From a checkpoint of a small segmentation model: 195000 training examples.
Rows from block 5, named by matrix and row number. Rows with one number belong to one channel. Each number is 128 + 32 x the weight over its row's rms, rounded and kept within 0 to 255. All counts start at 0. Numbers have three digits each. After the name is the row's rms in percent of the matrix's.
# convs1: first pointwise conv (model.mid.1.convs.1.weight, 192x192x1x1), inputs 96-191
# convs3: second pointwise conv (model.mid.1.convs.3.weight, 192x192x1x1, transposed), outputs 96-191
convs1.32 088:123094165158181187151206118154133062163174104131094132118128166129056130107094115127118040071137155155152125071138107102146091096179121088168144163147126114132072148160113161106128080191125098105103135167129141173096117135139136162213130130194155166145171152061119124169138113130102128140
convs1.33 096:157116127090104160131143135118132135104126116168095159121111140114113110166152171128111108060114143242096169064120093103122118092124127123095145144149135136088119128126127108144089149105147124105099070164191179158113128123141111132152160128138076108131216160019121087160134209103140117121
convs1.34 105:122159153190124189098167136135129076120126023141139159110105139138109152116130121154233163132167152123124112116171097135169130174155019180167124137165109120149155098138156135168130153131128191113183108156111089101145163062159134133099127147150129107147101134109156158113101094092106158110
convs1.35 098:119152163104166149148161116102133072159178103083180126127160108124074041108124107145112163098120155111138078168137033128150131112190129174159112152108156117112082117107138112156129120120132115169117108109088109063145089108106088123092149130177154119115120155132129113129151119152072180120
convs1.36 106:135128117103131127127096132129135101116138171073072152070112117134134193124059130178080209103166102119099095145100131060118105195067138147128099131141139150167143130125157167203188106137062112083201135112138132135168109169185076133089080126121146119084150108091142097107168116135107093136
convs1.37 104:091158128140098196121122109124128102130137070087133199102150132130138122075169097174123172112114094096140052163069113081125078194090139141079126159105067175166107097147163121145169101131183082079153114116094168140118129144120114121144114120124138162105137176165102105075174109156129146079
convs1.38 103:126113108086212107070151220112068141136050131110148136126101107150103106100145117115143056111151113126113132123184129129113133139117119129142190165131107137134135124133134172092122079167088143168120000146136117168109103101115120133150117123084005109134182128137113140147114117143071110132
convs1.39 102:102151112132131129185181145121121168114130121143097153091053134110139110148139132134102082110175098155112111080124150098094107175137141119136137091082105144166157155133121149078153143145142134086160114120089159131123127123139108105164148089140160144127155130139040063114063137122148143089
convs1.40 100:073100129063157154174167148088207108161112124117117126158086121139107152153110128138156149109147096121097098144092068122140114142117063090090150166119077104152134137132127142144089123106132163175184056121158141125131096182140134111152153144115083155082059167082104111112131117088163159142
convs1.41 100:141085114157138179101155106137073165162130084093083104138151132162119112124154092137111141175172127174127090131182143054147118181078179147074120133132136182157146064133165117134090137098167129149085134187171188088134153125164108152133089141094130145082105111116159104172193142141090139094
convs1.42 102:141118121113137150143137207121136139131134159099112116157098208142105127128130172139131134172101171101137124161154146119127118106165155177143255150126129092113113081125134252152129167109159084112167118133128130160110119131132105124145119122140141130119146095091120142097132096077131123118
convs1.43 096:176097163089085115075101159092119136089139106100031080056110079062102207155089133139113147108138133133110122144112150102076178152143144157102108195099136140161104191156137159134153137129125127121146102121182117118105120145151111103114097176132144140107108094139151160109159163112127073072
convs1.44 100:141086135108163155053120119178117169121130097139102094120109125107101100094129137074131093063159126201217134077138110111098137087187122159172161145115121133109115081203117129067122139127171169102112109183081144124095113149094099111134129091117119175137153197108128143112136186149144086152
convs1.45 098:116106149132152114137136100154109072137122179085132120138090119097125093133107127152111107196139144160157136126163195153109175100154155148187119123145143062144121143081143122141143144168097139167104155092058104152125125162076095158126117004124150100139116128140185103094046138134134134217
convs1.46 100:096100081055146129125150113105122154092151109158174094144135144111094100138090100112093176078135119144125134116128117174115143105145106078094128143106037140120164128185127154113135140102194173161074081188144178135093127099107179123163098135141122143139174122135181089163181163111142211098
convs1.47 105:133085090095142159156135176156131078139142093076099162111164099122137114132162099108221085103156148148153115113168158120129120123179166107139192107153079126128158110090166080113105101140112134122180110111071129072136190138100155140172169127131086169191141146137109145097140103128156148149
convs1.48 096:134111114116169171114158184133068127136112120152119113149145198121127127122150119121144093131113124125146142112151117131138135129131128131121181164117054088142140143094127255137133178124119115147139105117115137121154106108142151145131110126124151166110117122124130139191160100111115157129
convs1.49 101:148165096123215169206145113113129101140138173125130106143141195150079124138057130144155158154108175115133195145179155111117025098162168203139096149127096154111127102089052136152129145212147096123131151108156182185190125146117133145181118094096131132115127124156158171124105121152079149138
convs1.50 092:135200130143122135185182087110146120103140151104176106098130170159164062165126128118129173125168054099098137175154144138153112127172197175092175063094134179120109147123132087088164180142196241145154125129131186124135199185080178109116138082141134146150138133152139066077184159143169081172
convs1.51 099:081161127185105079084117141102151104163119090141096130137189109100091176105118099167154143135156182126111146117099144213107121156163076104235124139119123110132102162133196113148173122110130202085105134098084124081135141144147181158127112114143115140191203165164150149150123132119113150160
convs1.52 103:103062121107105095148158119167151161117125095106092178140122108079104105093195115171104062125156093089158150109193146093183139132192058093175127130156143118141097124151111152196121182143100095139106121110129108148112130051107153185157140187119097121177162145122161194131063115113141163118
convs1.53 100:146165146080174118119138134125157138170128098123124065160141113128113126083145112163162131165135116096112146167056146168127095084126078114090143124236144104070139114117150098139142124137109100136147127076100130230070115157038143157135120139130132109183172119214099176107173107104092115109
convs1.54 099:147105127108205187085171137135081103162092156137125131137139140139109156110102107145129064113142132150139040120137122077123130138117121084142142151135060103165132083160130151080140100199092111175130047114117131128130144076148119125158104163133039106104151179163107128121118103129100122141
convs1.55 100:120151105150151188135083134043141095115111125122064144113073169153105143152159106119113095097101066125107193092128094115132072185138129140179122085213161114137103131151047088108144112148121128132124119133150108084115085172103137138098172130093150063096138120145118108107154135174105132166
convs1.56 097:154125208157117186176094113143138162111211176118130142183177112121156123170080112132090131080165140110114107141123136154104130128109159128133130122121119120136065067171126088119218126172102145121092183110080128149176102120135143159107133142170209157125141178113093125140164149124142113124
convs1.57 090:139144167140201178148164102136124066174168115120126130117179154117051121120066145173152144166118172119169146132136106088154061129173096163121109148149146105139067113153118135126122133214130110142149123085146107165120179144152127116210144096165178136121156140092151155181161118118121133126
convs1.58 102:050136134179093138139117094128173103090109128128144164117139218089110148157139156210181108157105114133094133161205128136172123148156098129142119138171117135093123150135163135146229171129110123116140168138148125173101151087137126152100133117172183074130117159149127144151094087098064201137
convs1.59 104:115135122127107130048174108124109133090140133127170069114138168143119106180071113134128138173066132124116090054143120155146135160115132153106133121053106241164144051083181162104086133173152124133070127148094166126108083143111135146128137121071144160120099119115148029153149134145129150154
convs1.60 086:138122176148130121149113074149092149110164126142136119082115132148128135159159083133120135103126143130131079183108117132135175124144144088135086148132201125121074119162138120163142064146110126129165189086093096048093100123192162161072209119177131085146103113134111139118121132169181143142
convs1.61 099:159138141137152114147151140174071155181090104125098131117112107208050128092151149110139119189136152134089123104147151125139110134074118145154146174120118125152121097166116107144092089171099130140153044123104085151150139113102175155122080134126094069084095151098080089112133135117090104108
convs1.62 096:070176158160168169142141126150209024098121101136110151090147147117095150150108119174131126131102148104151070154153145135137119153140077126154122167114134120177118138119163152141168094155083098172130088072065077068142100106187123131158162118166188127127187109159144157114174127168101142163
convs1.63 102:093120145118182129149121111182125131184129103145118106111160126209137132045132114091125117115110104126133159105146111159150159129141127181166119093164117078122119109112149133122183109098066152174120144100132154091137114147130175205108100129125117143118185102101129130141141087141109166143
convs1.64 094:163151145148152128127089087104102147132187135061065130117144211098098133126098152112114126083129113136177165153148154108165020136170165137127116148159113136169090118190090115124121165170093166154115133135191145081130146109158156096126150179138163146126100109128147133129116137087185148085
convs3.32 096:094148114120136082095053142097099159163174145089087095087103122134137137144157145156099137157160176178111181144104138127127188205087154131130102148191164177157141049132090078152110141147135182085114118108151124160158132132127084141146193111110116133090180122122118124152131122135149093114
convs3.33 094:164159042105151144097110124093104129095133172161093137180097138121148121106110155108095102113166128159125097158126153180107166152121134130077115138179163116176123083125122054149153109113149145109165073103026172104192130111161177118101152081093127171110130080094067125147100058142137135071
convs3.34 111:139131122162120103106105152102125102135159096176108128186083200122142129127125156114154081143166110130155154123137117106131117121134186133121122152135139156044158209129077109117197122152059176075083117088091142167061159126074110130172148075081161065138111129154106131071070118114092111116
convs3.35 104:060115177157130091163066147104127088190167103089144099116144132197146117100125063166141082097124094124132103118116045101196194130089195117150148165199128110136203119093132107127144127105165133110075177097125132149097135122149169123113142121123129101135154076120106078118130087132101099119
convs3.36 093:102108099153157112107112145120092077194143185118134194093134126152123174128116153141151080111067114126149085180098092120094128157117089060128131142076096092191102087110162100140117087123127135069150123117117197116157123110125153098094119157133117139122145095122128189127180166184162077110
convs3.37 100:125144081192130059122142155059097110131148148118126148105119123114117174119126119170154164117068169094113058130168099106096141099105093093123178131089109103151083108096113121100159155083096134093156111096117107141133154150094127124152146138095132130122141107098174180192198181120149077186
convs3.38 098:143172151095117098166114171085182142121109084117099131106076234194130066138124125084125153136174148153117149117123146129116155107150144140097152105157099159133186096117127146093106131135093120022116093083089119132141134151124196152098100117120090168157119128188106113081109081143115151135
convs3.39 101:145114130108079159083105130148124134176115173117203154143142036101158119123134125144063050107140135121176086080124110169135056138119109126170152162149129154174127128095144193140089100064203112124167141146156070062154099170151169138123094175132095147124087169093147112137137137104170154150
convs3.40 108:145152100123054174138185150102064154175159135166109084157088158047142118138124112163105065112125171082140102153128066141128117100160089149111057161146169158094104064092142159178083154109191109145182068124112098111134068075153155097105092111146141163144126118086090098124140120159121165122
convs3.41 108:170191094083104177110116132161097137082146117151100135174124063151127132086109137120065116107152095166102128148154104143134135131124115127069135115141146190077146090146114106170087090126184121167145099169058180065098088153085122122121105059089148125146114096132182134044082129100080143066
convs3.42 084:071104130160112118089111067151172143090105126158101085119075091172139125077143150059111158153156096117156083150098168140136103134120117143153113143129094168070112116081134097125139108081115060059073118093158128089108084142104170165098116117165138069135168178155133131141171161119112116133
convs3.43 096:169138106119115090170143140144125154136107070121100052143113076070092101146158090134164136147131085121131127107106183120113091068131097159140096103115105136095121096079136139114156125119125145145133072095098046116127108157110116172140144087133116145116084155126130100170170093140107169095
convs3.44 093:161077119139092176090138094159144081142096107123134099154118170087119051150050115111128198101105127113161198133130118115105102116165152167119114125132128145092132187153109184166176144201127168164137140143129138088067084092110127126186104137121167065154101160179114090119091180107124154119
convs3.45 102:158069132174078116145117133071119106136138172037206189115163124145149157126146107146094086126134159108129114095143116135132127121124152126137181143155097123193134110133086189092083108087111130076167161108171085139172166159147137088118129144123107180135118116079148125133172170138093111197
convs3.46 100:131193158102145145119177127136112141172070175200144173168109135095080216152131147146140139131135149120128076157132113138144094144175145102163133094115153159137087106119151126136104136122188037147166076166166191129159088182143101114145106137205147209142107145096133122120094115171154131109
convs3.47 104:093139125131094144119180087118163135123116111154107172125117150081090127102134141149174103108141137144139088093142153093100110137120129089169125114109189130012070166131075146090182149113112078190164105135136129146126128136107120108097110137123116095110111130151084161190131103076076143115
convs3.48 087:186103149178143126123136101106065110122091127100127129118164166090095126176119143151162181125106122177110167134148120106124129147183122111136139123122162128124116130082152149164160198172086141168141181125125130169134235130150167108142144102098121103116114081121168096146090069187169123071
convs3.49 114:110140138126118162070113063157083102127110131106106127113108091125121112167113138142097135171101195141132170107139105140083147145126110089129118133122129089134127162115048097149135107145116163087122134114104109122143168161152144104136118137055117133109109116127156142095116172080165112135
convs3.50 095:122065071147140169062143127151161112147144174168191155157114065060149135122117131103132140103109146103187118167126157106120090113116063169108119165094134095123130190128159147152144113118173173175113199143131099123111132107126141097155124173105121145108155140079150156164120168100191117160
convs3.51 093:155093140138114090110140136086155116139100098197127146149123179128123149151124136078200108136140141097089074090128147104102115142118131127133122146106053145094089183067094126079181101113071110125135115089133149181149146083082092119103137132158146099130127137114083133083127065134118120121
convs3.52 108:071109132137165170153127159161136098121112177187127148150121154141097150121128104076164083148056072128159114236104155119104174132135131093107128112105150099164145143135142098157125044195148118117122124105087209174136165072135158131083126123123130110095148083107089171119119096152103103079
convs3.53 096:149166072127103156141120144149121125112135098172125160107138083126114114096137105143117167140151134132165107116168118113121104059123098160139145130107168168048119124132118182133127136066181183186195159127111154094125147156093164146158127095080120130143162109160150109069174116065160122162
convs3.54 097:088195173062172129144081138155136155137119067114096102105105130178135118127137143113134161194180117180117196143115129160131131117134144121114128113159121166114194099167150100095120099200110114047109123132100162163156125179101163192093110096174101128111129136180157106077095075121154157127
convs3.55 097:121109080196072082096149078118100123121129134112152115153111086095149143093133113111124182083072132050135077127120119137155168084150139132150129122151116080151109144157155124123090143122082115093119093084124092080111104103185129118115099153141096154171079176128126109147165159156122117138
convs3.56 103:128061075120060145084124127133059142126195102152120098150115068070168146128139128163145104092041133110146138189114093134137118117103097157126082187104159130090109132153150158171091112107180148181153117155134139126106100066138088104187132126195206079119124142087134139154123109133124111119
convs3.57 092:078121119131155108090063124162131160134131128100081090076082126096124123172182162136101135170130173179112181124083148154121181176102140114178096140147157122145135134141086086152121118159096153086077140108146107154106187137152067135154185127063103115088137142156096116154133110145147069092
convs3.58 131:122131163062170111124105162143113174114181093124146138109142091105179142141190147088159096187117151138105114111097141140108092115098074146136121168075100133137134093097141119103080126109145114147123170119140098153210163115138121127094134114178111127090179118054151096162153065132198098107
convs3.59 103:133175152091096114187098221143117141145129145141111158073142144179134146092138113138163155103134143116119120125162090085156118130119114142137170129110180167083122077119149165138080107081210095141149171115167193107150141185115118142124162135144170170141146130095087126055142091108115124070
convs3.60 106:188116159167155121156107103113147083103102131125082096054161073101073124093089086131128159105085084098115080115117175073135104091121131123132180084140135109126089135083185094153161109143086123127147123108108094115067156185065147164154129127090092105158134125159159109131161177166104126133
convs3.61 105:151110132085102129158119099140168089102059108087088110067126139127077069074117102115103156068143122117082124103108160094102132066166152107130152060136133136113098156154134158094123103142085119098148100116094132126086129179118160171115128099129074118159063177207112093077139119128095128112
convs3.62 092:129142112131140169118163125138077113093156141155161144155120138100141126130138148072125118168091124123160069179105125150043104136149063094103133124054123118154125095105135116167101073109149143080102102079087178126156111136096151127099089083109153108161112143096169171109137125145137095130
convs3.63 100:111176174165101095116161098103107096076097118166118112153112100128140105112101094112145165102115127052149023163157122105116153088105113096132149134110085040107113175097129089123167038117130094111077070067089119151094103157107132099132119068148127113173066152150140088109112138149095145178
convs3.64 089:202166129154074179097106092129115145091096110172069080065097076069077161147104162159115202140139140136143099117105135149126097132149150103164159112150140196092100174067132069169133101163125142137163065137099107113076123178092121151194095098074098096147100199157189098107142164178112130112